From a checkpoint of a small segmentation model.
Model: 48-pixel images, arch unet, norm batchnorm, activation silu, widths [64, 64, 128].
Training: soap at rate 0.0045, 9000 steps, batches of 256, held-out accuracy 98%.
Rows from block 5, named by matrix and row number. Rows with one number belong to one channel. Each number is 128 + 32 x the weight over its row's rms, rounded and kept within 0 to 255. All counts start at 0. Numbers have three digits each. After the name is the row's rms in percent of the matrix's.
# convs0: first 3x3 conv (model.mid.1.convs.0.weight, 128x128x3x3), inputs 33-43, a 3x3 kernel for each
# convs1: second 3x3 conv (model.mid.1.convs.1.weight, 128x128x3x3, transposed), outputs 33-43, a 3x3 kernel for each
convs0.9 099:177091117149122113191111135098177135134127117088162125098141134125169126120116137107119124059129114168117177153117148173130150148112097090121104068139085116162122093195166155160130144147170107189177074129137141098152113137153147169136200142123119124102133084147064127119138110127083142063134127129
convs0.10 106:134127131107143147138093091103084103129156024112103072145172086144122087157110174091139188160155160157166106121098082125134144197192064081119121153165070218131107127107107162144116179133078135156162106122152087058104109104128086079135135086097122130141158145174211146223095107144130161169146129155
convs0.11 101:072133111106179099127178126083054074122144095156110129078144085123079152208118047135146122121041143119114149183134155090064098167069107116100141158142123160162125122101142145160089107135149151108128101125098135129106118088138082117118107114129145191184090156169131158163176099090126081101135067180
convs0.12 090:139159145111074116114098141175139156114101087093126120063142122121134130117134175100135168135120099125122100107136123135133164110087108113085127092173122098121146090176020101102100089160100099114160141151091142179113184146086144089148241131137130124155130157203137161123170121131124125159174170146
convs0.13 111:131148060076170124042251164143138059155114124117056158131078166132094131139133125104129116153147126127156134121148129138106126124106084128202140128132183163121115102138151144082202140162119095133168072151155152178132134111128094134149140094112142131139110110138122103089131147144137134133117148082
convs0.14 102:146126104132118129142147175148152159168176132117100122144120114066146153107146086166151119201113094132160111150111090095129129121141104083116121123170136081128136130172136123117087129127184167135123146142163143094131085132101113134123130138204141113057096108118145109202104105055185142147091131116
convs0.15 095:139124117140190126122135137155153129126077122177099092167167136109097152128120074059165131158131137079101110094152114176138107115145115144104088147163048152105097139108098078162119110100114140121147126120112062077159166133135157135131168134101204175095187141117110129107153193144084126098148092098
convs0.16 098:079096081131135158168141139155123176093057200107147165121165075120129045125095133186180113144132127120104136076077143189075069098165101125139086144110096133125157158134107127148134070169147087159140118093091062133225172114129175135130142124177100158174137122150140141075174198207147116141165123163
convs0.17 094:138153131124130110091154119071114117109179124168077209175122194184134097210084145103136118182156131206113105097096124141121106111123078131141113140096084179066134106117119159124070200044152125141163132074124172046126133113119089135121143140138156161165150110151190154171125148153160110140164134073
convs0.18 096:134112124104140138067176176083142113138191072134097098100079124135096085154117062104126161089141129112123150147088117108102091153180213098121127112183163081218123146118153166126175148073175136121119142120133081138111090166197122170178102160239132120129087116147091155130101131194123114175124154179
convs0.19 112:134098131127182074130127122113153215111117180184125144147158222106121166090119126162166122086136157122106097101123134122155190096084156113082102119126171122142140093116118105145178141130043117137126100175220141163182162111193090096058101099147094102089070135072154121125112100185148173174075054106
convs0.20 093:152147163120107129179144103105135141124097161110161046114154177083109103125133153142132163143158171123130137058097120129091077107130099093148121131110127086198098082149145158127127139140158140159107142153140117234152136117157212131100190187090148166086101146193103118146086122152105142115137106140
convs0.21 103:098109163153109112108116144155179080102113128127098103106121101119152107105092084157149072154140088127158097130145148136152177061149095139177097150178137054136160114153130125110142138045161115157102128078131126089195081140153090105123095131122106080119088159104121126102134194123130131092092160110
convs0.22 096:054151153086141085162113158106096183167173170147144109174154135135155170083140116182130142150178130106140124121135097196086122133092141127080120133067086120102112162138064096120118090086151178110155158169106207131080169093081093116120125086105113130080104142090155069162131146137100123109103137159
convs0.23 107:187129127163097107155166136141169194121103218129116153154138175119117130143127100176157144134136190111156136119102072179133111172153103129164249098136239126137149179151140114145149140128152167118152157102095147147089181111083199149106168204167131132145080146164101110061169157111180159150121165154
convs0.24 102:148120134135185119119089158150133119155140174145180158123127198116144159133155164112107140176138127155202138104155076112077155130095167167142118123108158178131151138123115147195121212181159154126109215124097172130107120099134116149109164122091129151126102106126141107065146136105023130185141147172
convs0.25 096:150173108185085136172168104107171143146093098143141173082098133142118115107078156112128148138146133121135102082114084103135097149084123099110106141173132114113139077101098147108154104102189168143196095100109134135174090141096145150165172240157125133103122142150155108186144122131146136100137164112
convs0.26 097:076126123104093152145133099150156134115119165126113091140092152148185090119117057108148089088115104134112172133087152143211225159188187124178152177138117095146045166160071111115127148084157203123103152176056091119131163148083175119100040124142115135114089117118111109152155142111167160070131109155
convs0.27 105:120103142075133109067104080118125137188140161093121084236199083102107142114108123112113155120090161099134180088098142117140107213049080115114086105123083116154144104092109081120124095137129107122141103172129116181132099177106172117158122116149091100135111118161095113096122157129139153152225095138
convs0.28 099:155102129054110128119123094152162189108144090104192121140139089142092113146123211085141114120117094098106093144148138147185174139084124145178197121156124086107157094170188109098173162140125106179172131070135101129110078119119132114156086115149104179160164126134119127128147156147123111133078144171
convs0.29 091:125139140118095146127098095150113157127096162139126154114143111098090098109135117091171173144201155123171169130085103112080096102154121127106138136164118087121118140181187126163140138134140116178152123128146103158123122114125124102147156139130112141125129116155101148142084168102133134190125151131
convs0.30 096:144126146152093137170069159118144187120138214071132163194211112124167172117112148134108092125115152102150162139131122091055171139105044161136125078121185119092102113099171099174085119151171105134135109117138123065164150108111147122162187188140085096118117109109156143182127122139120105236118168141
convs0.31 101:160062115175179138119184145154126103089142190120147159127114131129101176108168140161116146108130136153125119167136184093161178139112095138204106156109193078154134063157157112052165202140037172135084102151159100154174141231148069153158081068102111119143136169089221139118145185159139140173097093118
convs0.32 097:191114161097083137193088081119151135168120113115106089132160074114142173101132127122156133156146076134162152142129120199053131097137072128201135108180143123144099128137187163117153111130139088101151138123145060136085133117121164096124101181142122127095128106095140166150126181181131140113123185168
convs0.33 097:123149137118120144121094107155104079120180175116108156062147147083134093142136219133131154171160198144147097120123184148124110103114071142137150149124098124150162159122189110089113126177156155100097063134130140175091164101127124169162111170158147098166131194099107106095205119171140145124117134135
convs0.34 100:122097096119134114107117123131129084094178176097123173141102140094071100103138136096147136123142144090119082130079099153170189158200145128183147171168136130152120149162179157104118092117071116134114206143106072073116084122125164128124137135126135118116107142125079164097157144136128124101129140149
convs0.35 091:118085142110122098183136122087078144159153119103149088131093085105156171082080159193174142095073150144144132136158092142094157169116116190147116177178136083100168137198163099095134101086065134104121099144133141166146152144131126182179148107117190138197090100116147127109078114040122144162105131174
convs0.36 098:119130150138126091095100118093137124146177132120149189135089094098140125169159191102071138163159127106134139146148139117132199138170131183120149128124168185113134080184103190141120117122123118153162123152087162167120069090135087119129144086103157102067144108103112159092137100138160140125146131169
convs0.37 092:093134111114093126147116131129217040102116141145152099180129184113125165136125177120174113201115134084126105169184139081145133173221187099143035096152123111145123133108067169101097154115123113111110083091143141137112125153118157131114163151068145171068101172146123163140126102126142122146188119080
convs0.38 096:177125172157105095145145125099097109123128101122144170255240247139141103129153127108120127069130159155126087146135114155141126155111109161185138122137161136124123120122093107138145091116104123118123091178103116099187165170177093152156167101088122121158174144113127140160150144123070111163123088175
convs0.39 099:171104155175119087238186093169175219104130119157169161104144137079114152139157101123179204155128172171099133155129137098060124089076070130105137113124113093124160119185069144120183137110110171148115123123158150108146118112072117108096105127103124110149092172151102139141092172161112071160107112159
convs0.40 108:061156156208103144088144143183150109116212072164155179203168131163160125134116088103079151111186125164096142110129126121131136116067122086133061161148163148161143091154131137130124164065055106098063143208084172166190160137157056137175107085202118169129134101080145157132111125086140191191106143090
convs0.41 106:126093107120138166107139126118106131157168058127079255125150122132129105154107091104172166088163139161157187128118106074124104129180135108088143092163125157107110148169143134145150145157158100138193161184102132148138161139142082141141175153121128141107079146083126145198113114141126151138115149130
convs0.42 091:159126120075123117145086107127116229160123096129102130109159155169126176133160150121151152118134173116164112102107170145123152113155216152096157141123148079184102121147122168170147138087116170128141174191120149178173135080113190111032131171175120172115117121107128108121080092122129097105145094112
convs0.43 107:073114117115151150101147129138147121171127154150135158126180152117150173140135093158168084141191067163144145153076109115119137116095202100141150168061161115102175119131121126062090139153136117119120113066111140184141123113134155110133153130129160112115141179134158137091120123098103091134004137095
convs0.44 100:157163155185123159082114085140119114125127111126140156119107129071095100171140132139181162123128148135118140099117146075076053126141102128113077158158167123145152087127142160147156134098109133139149121097111158153120089055104114119120144137129138184146111105099104116127118107089138165188117166143
convs0.45 106:153152129166129101105137098130060107114128071103132062141152149123094166111073131130114160153112145173114189124136113123085102174101110117105091118141072130101139145155135120158228129068190115102179092131121132127140096163115148118152089166206140114158149117151140084123108172127136127151141159151
convs0.46 083:104142150100108158128090106129123091151138047133143117088136114099094085084098125117099111118160179123164145134091118110058043107062036131102111134075057185051082144099140126142097107160124150117131075114135086086094079117136083136134061109144099100114095141092123143121093151100161124134184105170
convs0.47 098:134153139089107113161128128132133106136101132124210095151145146106125120115076194128113144156123144140156106147106132082114116137166155125121086137102142138175131139153173095076140163123191125084096106202129188134152073141143135045125120123081117110156156147090077121096106094183107100206158157186
convs0.48 109:076123125130134138062182159129097232155075078068116102130085131120136070116106141137130195158189097105145113165142135193175187140127144106126163164127101099107101196161118160055129072126126106129153150134145151078170155189081178100091171123138112192181166109205122076115092140159203096108128122152
convs0.49 102:130102135134125109096113106134084143158094099107136095081103168084117109150116196210129105171107159140148140141105174106171181107173137116126087140077137146132181108092154189179201159128126067136168035100118200123156134164152119152107078127131111117116073120124120133080146137145062116134125165127
convs0.50 096:201130123194114098223115132112084127106120099145150093112162127105113131148101104141127127165123109152127125179159118100107148128137184186142109105164150119150024144097086099121108131123047163142141159056135131108120125155108102106123101140130121161159107146125122172159251136145134175172148126124
convs0.51 097:176146122115098164114154165238108148150191142089231099138127125131169138118160153095089099142129074164166112150123117183143139123103124129148117131132164092166156097138148166104162172193146163172129106118122080122183154121142087139106139126107077093141078165079134176075101135098182089109152086174
convs0.52 104:164096178193110106098089170157189126191105111143135145147119096125143115147149095106146171119102147130104146088101166112125186099139128132072112147103104141099132155106145157086162198048132116101131191093105077123102091116153108090170101120101087147088168149095166168117116136166130092157137115166
convs0.53 102:037123084122167107094164152080132107133156115120240159049117107108128119105152105124142141153092166213146127088161136153147111149132226147153153056124166125132113138091144150164120178152107174148089123056136172148099072119188087117108088164114134148082163159148105102069094159168104168119099146095
convs0.54 101:200164192086151097189113109073137058082118160168096193153155238103119164125154126139154173166132093100119115178153104119107170130144127114149105140101113106131133157128113145115093104128110142135116039100146152152158078121155110126104118158096116156117101138142093122127118118126140117080140209177
convs0.55 090:165099146146105150134112092127114205040121096114124151062110109146087110141152175123142179151141183107075136158123035194127073166043153153089038128134105119096114160168097095166094178125172152138146108123122164132117195158165160149133109149097118122144125156117103076110130154165092114121090093134
convs0.56 097:138064134115137099107160129112119116079097131106080112081093076124093114108127100055074106070105095072116111169187088160118136130120110048120117123179158150181188036097118122113138054096111156096124099127146179133140216125119249113113141124139099070116111097108090166174163191151173156184176123112
convs0.57 089:148127040114141120099119095168115078161173151205181232205120164154115089151130176156164170132100103158145129146091140115131100121091170099193162136125180087121146169162101084107079155155133131095102176109135091146097130113149121129115179111067105108129141168104122172159128135104153126102122085142
convs0.58 109:170122119127107079156156127139138118134091187165153255108071132174159154134139153158136161176093132182166090127126139145128095100088121129157161126121105129079198163183093123104130192084112108109117164143157153147110111131109159147103136145031125081121095145131132140132111083101173088088109140150
convs0.59 110:141148134095115115130108127107183044138143074128142185141147130151109121123052132183145123137144126138097170143179140080121178100114045157138159154124132200134103184148112168154156102140106128129164147154086132163162081101149097109156115152163106147091165100131138121151120115141166085130119165178
convs0.60 105:112114071215149121109111091131131115084139109144145110044065109206145207149132124152169127136095088118123140122099119127102099101116083095156105084136135150197179129127125125120126121118140111068085130167144131114145118145129142118130089078071143127110122140105139130085117130090115114098073127150
convs0.61 092:124149133090085143189118135089071125162214137123160153108133153144162165135139101176169192136132103120158136134141056157074052119146212150089077125125152065103127146113115119143137089150129114097102102139123097145135191112158160151144096120111145112168149128100101142124092087127087131166153163145
convs0.62 091:159211133142155113123113139088135131159128113104104065149117111092108141132108153120125099112142159094120176127116114112154121133049145138094096127103061125135138083080116115174056139123184113117136076086126144110092127188153178158088090097105117109077066113044105029029114110125128090175068176121
convs0.63 098:128097129128157160084125126157183095208083138064094163112100061103158111177127125160183089112106112179105172103157175091104104198189082109120148122157103110137128155129100122090109174109069197185103160133105165141151114176141135112131170048085108084131109044142168158116194170125122126082166094124
convs0.64 104:063195201029240154091163092146128159106167086116150125119138139089050133140108119172113132145161156116086210091187078118103163133103103161098082103133137142147182158079114146134143111134164158101116163108109108077132179097123106157093084113146139122097128093123169077136175125101114094160129110199
convs0.65 098:198147133131160095124127148123154082135091171155143231101098202121145098125128102153132136120080095092137149188128129103155113135153131131116139146121148132113072140073113093126159106129167167163104096167170111194132109123084150129098128180098138112137107139122076112092118104101073126140114101115
convs0.66 100:152123116171139125208150126145112066149161151110169174116146169150111112119128064144116104117132088123145119161104102121073121099070143168119142127115221100140190131147138128164076107111114116116103100155125153137056127082108070131132061112101114115084125139087184156147119068116105140203134184192
convs0.67 096:071084110165118164159131152138126102152118080172149132062139109115099135109165121122135144118094113173196160150131167149180158096137084185141149103120170148127079154109181146120089105158206163170209140161146091092120138146152151107120168128135130132086148084143147210188157213160122111153165175144
convs0.68 104:130163113098119145162119133091113178101073182134102160097157159113137100112123112143133148148050176132189152128097163172102155184173135156125148118109108133127138111186074191105164109143126148120092156140148116174168119148122119136099175150150142167120138203164091187138091122134145126120156098145
convs0.69 096:088191112096167092089159171105112147020110132059116098135150096106097123140132188137168145142132173159168183107138129175201085188151110103113118147162136140046096101159126104082153117164122122150100141141089099123218086151112128105217097113150090073185158097120081203094113098149167108145127120083
convs0.70 108:086135107134071101143091159145126124089104128082146066148117094096136131117094157104132155163224191102122157123072123122129115068173083140127081150160127122101172156138158092127147090175050158098092127091073146126164117096116134084112077094133073125130109221082101097115072085132139177149147125089
convs0.71 102:151124093120124110162132105150043090088160100119137119156168164082087106120112125133082153140190097163149101124139166170126102202142148088094100122194170140140117126087086103125186207155145080140136171149095080094117119107157083127133076083129110194172171083095081139136134099161108149190176136158
convs0.72 107:080104116132158133081107141146105168095102165122159163175111131138098124142102188140165180166106138173191135106102120127154147155023078138115048134082114106123109119198066193077094147115089160129113153095101080137151105165113136111108099144118118112109180065182085154135091125126078134153124072150
convs0.73 105:097177140145105103091172153121101054172102112170123127114122142143134142147142087112134169120186144126152144095102151102138120133112121145157124118178124122127156070158116152179175123132202118147117132134187089119132081104114073105138129081038138110123116101116141086119073166116074136110130144135
convs0.74 102:139084174161093096235161112152000158134146098101149089093164110083104150133107104106117130170066098121150141141155170097177102088158157148118164103113179109168157070138142098195152145114110131161092080100129088078163124109105081153085075128080087163096109149142132128148181097135156181101096132142
convs1.9 098:067150152122140110190122148093140121171152109153092089087088159119154110169119120144195087086122166109124144191091191087097107078164167149103114173123175088123111134131139145132122135100163155111078182136118173103122061172108131135118129112141071119156130137156149133141202156099179188121083144134
convs1.10 095:152096061131116147118095134120108158156089091135152175140120111085135155122156139143138077119090132104171177109139074054146148114089114178141000148091117125124170138087123134154092110137173061118192074146216115124135105095118105151156094040147156137159140106175151117182082128135162120137109121148
convs1.11 094:170126105161115115120128093079119078090067169132122140088142212149125222092140133096045131130151151122110053157098100108101159096128093140075112129170107127116096156114070158073096071181160105121102094067133126152069164095124158059112101133088121183132142112163172154127111129127100119171166115108
convs1.12 099:117138071102093121129189126059087073172194168100115102150196154147192164141097183143156143139082103121145104120132139135103133173173146070104089105105147115108161127084122148080155105107111104126133104133116105144183181141152161146105191120118066104138111172171117121131121169139092119110108089101
convs1.13 101:159113157134131144121156134150111139102133130176131070119149107125154177147131166136152144173126137111128143150124114086131125085096120173139100101090065190048140135111091093146136101080182067100138089120150020058110152084137085144103099128111158094132153109103134101076131111150141111080171070093
convs1.14 097:091090122102133134134069108140147136114151052091141159169102165208169156115085080134104124110141150129131123121127137187166117074095091086143117136113181122187201100122121177128129107108159100118109101141134101097103078123133078148107118127080128143077141113137128107100053111119082115099083079088
convs1.15 104:134153177118137192129091143169170106113162207071114129132100154094093165145077103140157094172127078098126180135068178125122158136207125138143120170117106092163119141118102108119179140177074208145102137098133131139160131132171121169119115176138092119134141128068116077085116163123171091104112124123
convs1.16 106:068087130126095098097113133101152141118122098087102096157097124149104098190043133156206156153120125135090105174080134126160110152162136107097134122138076106106122094129125131118160092103093129115080083151137137091162138143169102085165049089153141178173113166137163132146130149124099132109058007050
convs1.17 096:120092177155108148119126166097130130143105067129099144135117060118095057097158120164170071147147066096109163135114086122115106116100082142192108089061092050072101080175087141082110093125070121127121085106162119144112077124099188076074145120152109145146177182155097117084094098104069111076143071105
convs1.18 091:105104130128080143136095166124115195073092118110085138098136115107148133093159138150166081165124115121136164100123125159134104178109159115093138118078131089139094120175106126175113076112111087090182132081140147144136131074166115084162079119138173117088097106113105119117112100071098145157012140151
convs1.19 112:105142109164112145025093110143171104034101151138147148134141140162175108097138105127157115133143233089083142142173165164116111135152166156116164119194143163125133208154121056101146108100146157185133143173140155090127072156173166095216077115097116089083188145146108202117105106087155126117152163138
convs1.20 099:172136081190155085124162149179154076182171163124139097156153152097117068177122107132101160140126109139176130177066165027160127147137151128107144135168082112114119106200092151074147108119149114083136142134098209071132125115105115100096089158071085120112137097133125146161105041158069139096105092028
convs1.21 102:125156128127111091138087079173158154162106146118098124189172143148130129131148190102100162115111141128109098143137133129164051094178079111093199142119201092155236139149144143175071147174189110142158089151162072146202112116106127120084096120137160104119129097119146140065153094157142141174146113197
convs1.22 098:122138067158097044127135075165077071143054083070119125115117140102075153098169103162125162126137123138104059162163104151124134161103124171077113099156148124143144103114124163073085129156084114106142188122099128158143125151113176116166079157063098139093135147106172108065120091068128129126090085022
convs1.23 104:118148130156144143129107122174158103128140106116119161140143207083129145063149147133125166117099175073121110141145150132098095172103116134168138073185202125155151131175152092093175057070195081096115127204144175170140112086170141143130125168103222145148111146150150192167073141154122080155189094168
convs1.24 103:097159128115154138139152182121110152108146205084145162173113109128136142173177137096131140122082115177161162123122155064097122128119178129160088145188155114129111115137125181050144135197159103181128139136134111135082109135128122160142083138145117145103094083119147138073128172166124141199120173086
convs1.25 102:139081080142148103070089112166055114162145114050164120099093141170154159152109158108160160111120103122155198110167156127132145221128138087131148114068124114139128030123132102151108099130168134103150183107085182151115179128123099144098069104092083138099117141102143167094166096097146090076076123116
convs1.26 100:142138179073161152125171136083127108080157116121140174117151136098037107108159093101153154118161147160114084148134066095191096086107073129150130144106074158107118093152154117094144125053088156148141138123116199192099120143240128112141105210135153165155093115153126129113116133119163107148107081150
convs1.27 105:123096153113155131146159152089097181117130122142156117162165155171178154137131085118107178146121207117171125119116063159171154127166121131111073185128147150183098142164206128160148155137155064148165133088095084159118110136170107177127158109151137104120099127109133113199131175153127113141108141136
convs1.28 098:188155149155128070073158114139116148149180142075114107180167149103152146133070135176121181117116124105137160164142129160143107043082135182154161174104096070091128185155152116216176219108181124117128106091178151081121069118132105105155167186211189152165092149148080131097109168132216121118130106143
convs1.29 096:132112154163159150148155201151159149191158135131158166153129192141094207122164174171085096117101108164119101132117172159064079101052155159117194156156138255140144177151162148118140153103134096136127163158169125148129092134112108101085132180143102156187081115148087074177150130146135182103108113189
convs1.30 101:080194104132131099158144125136140130056101129124096179139059156180099154153176108079115159120142125177125130143122115157188157135101121123182071111145159146117149083103110148124074090135094084173096149122107126150087092155103127103176129114136133135096152088128167107100094094139081153035143125137
convs1.31 101:131102097126112131102141158113117078122165128173077078129118113105142160099121094158139145144133122070119132152176145102163179160139113112184188121145097154069143138174124063109149136089073139132171098143105100113135111129130132092129132076092155179107144136113129133143111108052141094082106064066
convs1.32 099:107208128117129130075108155141126165175116128189058168145099166077079129182116114086105094137116174133099195146120112101201063133124131186140165109151098122152138134148157109078159193119168132095148134130127169112138076127051124080059153190150101124099142114091148124110090153134161113122157162193
convs1.33 096:137182083089124136136115099132057128158158191213162102153167133093081050133178143127138150045069080194123113136113111062081135133156137071160178108074138140142145102076114144152092133145128166160109146078116096175155080056105115137122156116192169169169106060057121083100128159129123150190088093110
convs1.34 098:107122140135098150155105167151090178141086097158131160106141097162140088130124144129128104185080117105094115116124136127077079140091139211165192104131080107141095185105119182148079137176155180175102205125114144185157072138073148128154064144136133070158112104153117147163167147161127096101075126159
convs1.35 089:086080097146140139136163129077081095132147123193144159098121101164194178095067141075117067129180175172164080150108090156134141113121160153126152124094149135183112153109149097136141025095100146158142103074094058045130122168112080038166089117138169161170162130166128164136096126095153087110056105123
convs1.36 100:115155137113129108108121194123180160117091145162115130108118121099087159159154142181139159115109123182161147165178175155163128147102092171137135115196137192132140140156133181114073133089170109169109116180133107094000086064176125085125139131164078131185116183128175139097142121124055132101116125067
convs1.37 100:094106100087167081089169121144117105090113174176100143080089066125128139128205098117168078159118100143090108086115098162133173124122082132127111164150155153127140072167104140150133161133088109162102068155163136162158131091119122137137105141132131116123119098098157127167128114089121136116125160038
convs1.38 092:152195149185128148129160128137096152082131083129138158164094119107108057077102116167149141106130175124143115148096078124106108155131128146138082163190166107067113199145183125150140128094163151170136190186207097110136152134229132114191112125102091121128180160143100134123107129079129153170141094114
convs1.39 100:166133147157094124127142171137145128133138121094135167145177141094111191110176166117129121129133130115125159167134177089067179166158104164146131132161179182097078120154100078146100145143119173096144092179125078134065148173134072086088147083084112091065160153176077114119128120106158144107229189157
convs1.40 106:075145133153181108131107113125179094135077124198153081155100065104163134080129122134158120140108126179135161206168139145145133137165118136133092117153173204148134132132150131143119148108054076146109108134173119097115107111133094097090089110069079120094125138090127083142147142056096070144119190102
convs1.41 103:097116110118132149112118160088179192158085099050112120148089124127122160134128135144111049140091140171105157107145122117054113168126081214136109103030145118089142126187126156144073118119081124142128184156142095141121088072148126105142117161174092092197182100133156091128106167149118088148084113148
convs1.42 096:125175151126186153125172100156157082141177142105204178105049118127160176133102191136158154140105151168064105121134136167120125081107149116075146171149110141178146121169101128142087135132103180095150154190095159165168098115135134162104208119145172128152128142135083171115128144133127105162041117174
convs1.43 102:103143164096168161126137135106195118115174143194112075127149065119098132105125182092116081187136140140146124104155075137122138118091137170164067168180134074137110156117121087189181133132085141099066149179148136151177111162159076080150142099105135015077117117103143175129134126132095119108148113036
convs1.44 107:101092110154126130134124142120138185129093029164135161151177141147132120147166178146144158099113120184152149129160123163152156129118134113110138142144110191160168163124174130130119157172110147103156160145148096093079145158123198178173024094067121163110140110157100142152145117104129142165140155150
convs1.45 106:136125110108119143111100078162098100162144068126124106101127177109085156112071127112133110104129127105127117144176137151168126131174113110137131132113123131066130126152178100140145163081127108042165131122097096105124109136088156134089160094080152171159093152130098160111115101173134121179101115206
convs1.46 089:118163153146152145134117115121060182116118137148152137121110130132142049135100141102097127112140136101174166091117086174129083037138135177150121172141130193129088148124098123123109126173144149153147098113114080088130147141188089127141172109209112057105142106162119093123125184141108119159150096155
convs1.47 101:070120130155071188139127143152072181154137125104133131138147122145175087075159099094106088143084156112105138137115106152147080103117110136087110097156119166184121148117070162142135098118121146181094121142139148151162153095154105118202104105131180116166156086146148149118168093098115174153092144110
convs1.48 101:111061089129140113112122096109073168161173062112202091151109142147097122140088139110164129056064119095147073132129148118105128095116121111152108142101111142110140060119142160167135136167129105136118123098119149139071114116137176164108173159149161087123122128147073078155106170130149142148131105158
convs1.49 107:105149164118119168089103097150175182126090049137178182115169150155160128161150127099142108120177157141125065118100093142115120052099122154134116140130165165064061138102111084087120116136150137190135131108130135065073123135175176113140096104088167124077154098164131194148142124168127165140174141065
convs1.50 095:148144151110136091070063120171141118148140160092152104105167111074126091144134040110159123115130158165206096136126133146123137174059118220098144148134116173102057165181130134108144150182140085155120124136084100084109168111117118141127162104176149110121113127075134091153153108134116089129169140140
convs1.51 096:158147100137118122180140061126016155146154110117147037107122119148170139086133148126105146150126090124169186045143126188149108131091159112138123057108175124078078085128089169147098120136092104138089113125122115086075149087120125093118097118096198129113148100139115130221118124119092104112079116062
convs1.52 102:086173092113197145148131125122121110177084138148150087149116158163115117111117142151151152113157119072090125142139086129111113181100188045177110084111161082142184092119119075102115152041095061191100060124087054126157095085164101121139141075102157139126150189141096145173110074091134133087115119105
convs1.53 103:172111134111147098158142184128084177124154115145150235074092142149086178152189217115132092126136091151158113139083126150105125118114102169170182113128199104123137148146039110168111101193176148054226098155188051119156157093056186123111131060126131093116177137122186116099137110148135080155143090090
convs1.54 099:134146115100148144067139171065122069107072165157124115145133181129083165089162154113083106179093098123095202073052128133146102165147142158093097109169114120175148126102107138152129083128152153111131159139202127150180162173098150132110107122159156113111111153112145112082142144110153135126126101084
convs1.55 098:060187120132139089065131177089128110148150193077129116145121124084146121176075087096170164109186055071081155161121117147121155140136115083147104180149146182176143080137067125139152148090116141089143132130084122135102136131184139127075092104085129112195086102110075116099143131175164144138144158091
convs1.56 096:105081100103084118137156060118110127142101161095159083083073163108128126151144127102122126128132172160136127149119073134133073165139156100060075106034105117123161107055126128131163066182201147146062089151151121172099136128157154170123156168203111096086081125171103069165100162127148163149147150152
convs1.57 092:101126182184160152135139122114141136119092165115101146130129167147160155144134157155047122133136109112124118133128133146162161143065088154160173089123111129099167091118123173141114100156065168077190129094150134106127118156090140103141106118128148175136130114162108142129071139038138101168088107140
convs1.58 107:161162137155110166118140130064161053081155143160152144165152157181147116124086123117121119156156066098084135134153103177158186131124144152159138109134088105073151135113129102183185150089126125085086119113139180170145152120119155112096156103151111083119120159189135111049103099095167148051165142141
convs1.59 111:136155176171117128113094174137163125166124085155089190125123151113114092103146174128107138080106108070143151152173173142159053118019107144146124105070153151178083141145188118132043162115062108146108158119134152131093114097151138097088120145148151152148086111102104071083112126093114115077099157209
convs1.60 107:192156180103129095130107131062070028144116139155139144088123115097107095134165132174135118150127124093121124135129126142127111171131141128155152125143165123130143189170146101147120146119129130137170138136148147112121210212226107122097153148171128102127133135128144126147096065109110122091118094123
convs1.61 098:122117108087105150125140133095100075141134159161175122090158138116145132133132098097096089127153140105106130174160127091129159080107116109114119083140091094092172154125130067080128152150158122154157094109081145135188143152108164089022147098091144133123110112126104136106094120101118181174106190103
convs1.62 088:101117172133152162152123162138115126147064078100138141123151155203104136117147146123165093195132102160106085119111109073110145168164137046057064102106114140100081062094082174153121154112152081092117134075163088229147117129146145095152171141106104139146100089135153178129148144190104076157098121131
convs1.63 102:156088010137163099080137156145084142136143104143117081127142160148158109124124163110163093140083162122122078142121174106159159128088104125140161136157107100121116085193131093107101122046089154182093122056182141107072117100154154106087152154069152102168119167228139146087068108044169081094128095125
convs1.64 095:132145133116096146080080154175101144113163113101148107121128131061138121123156139114100115146125111104163139145167118110109122123133117086100135084131085132102122122072114131087103076141095106137090119043067145114124174088134167105092185120137153158139098094101168107159141094126091150126120117160
convs1.65 096:162129164182123115155114082113100136109163132140163098138133148150128162070172075065156130155107168102122115208151178100149168146110167246139155169160104143110128173174141168120132156099111144077098179167083136155110200082176225181146146143125215125141112109112149114125118139124095138140114094119
convs1.66 096:146140120103129096098090096158149132076082161140116123089121172174073105120081140097123117121132081192142060080106135077119103110094136107114136087169121100098067172124143099126104186078147150103132185118143108096091125126081157091099157132099107124183141124147132122114138111103123145126160096121
convs1.67 100:041022103073115095135121152112135113136131161087130112108090098143114117133167142121019110125152139106096156120172157104176136142154117203132126111141078081085148128092141171132157134177124137129120100079126093102107056120127112120119085097170082110113202216105182145149139135129113133096116109074
convs1.68 108:149162117146202089147125105098191117105143145118086157120072148160076112127115081125124089178128102103164093129049148112104118203104128151088114150154118161145120098122126103117111069119114108048116105086113175180130173125107155142161081145150106086124140089128152123126106091100131081078079114086
convs1.69 097:091100154157119105189086153158094148086125209142152178126147120155160131161115115144146117158163134149149142107077143156128175114157141162159116162137121091122148140120059094141103114141159059125102108115134036136106101092120044099170127101216144000111200136102125130085139116090121129131140160124
convs1.70 104:069101150106116152147091117205134146129132144136094089174138083115167138138168082160144061158053159167147110130112086110127115112175149169095153135065092154139105097123109155099096123149048105148094171141118091107160135163118149124137152133171122157137151044150106117137170134127142207162139170153
convs1.71 101:132133106152115135122119106122112122128115160106164134153146121147164193118086090167132135154141063117186173094066118120083080120051119116105093143127125124172094153082055095184176167152139117174159133103125170139124082073127120091227084109156185116133127129114147116160122110138116134132090132098
convs1.72 113:138102155092135135101141157076119182129172073133142158148194135192140134164118129090232113105113103068109099110108131124083102127123097080141167128145114114144108095089144063176053114173154111099117084133154112061133112075145097079080159095170125071107111173108123128134164169099138119123149177162
convs1.73 104:137106144084141154119120149111112113199126128159101177112095167094104110144079105147120140150085162175080106086137140081131131086139115065138177133075173095114142061096116095107047187165081081128145083085086094105139129143110104113107167113094164136106130111147126152139100175133194161149137122162
convs1.74 097:160135133100107137129061152139102163153117132097191077184162151143136158118154105109152159157163109154094102090093175208093168049095143097167175101157138134141106137134145098132101191100172108099105173104109214108096153148093163104144110139176164126119142156143113122179130103116129132116097214109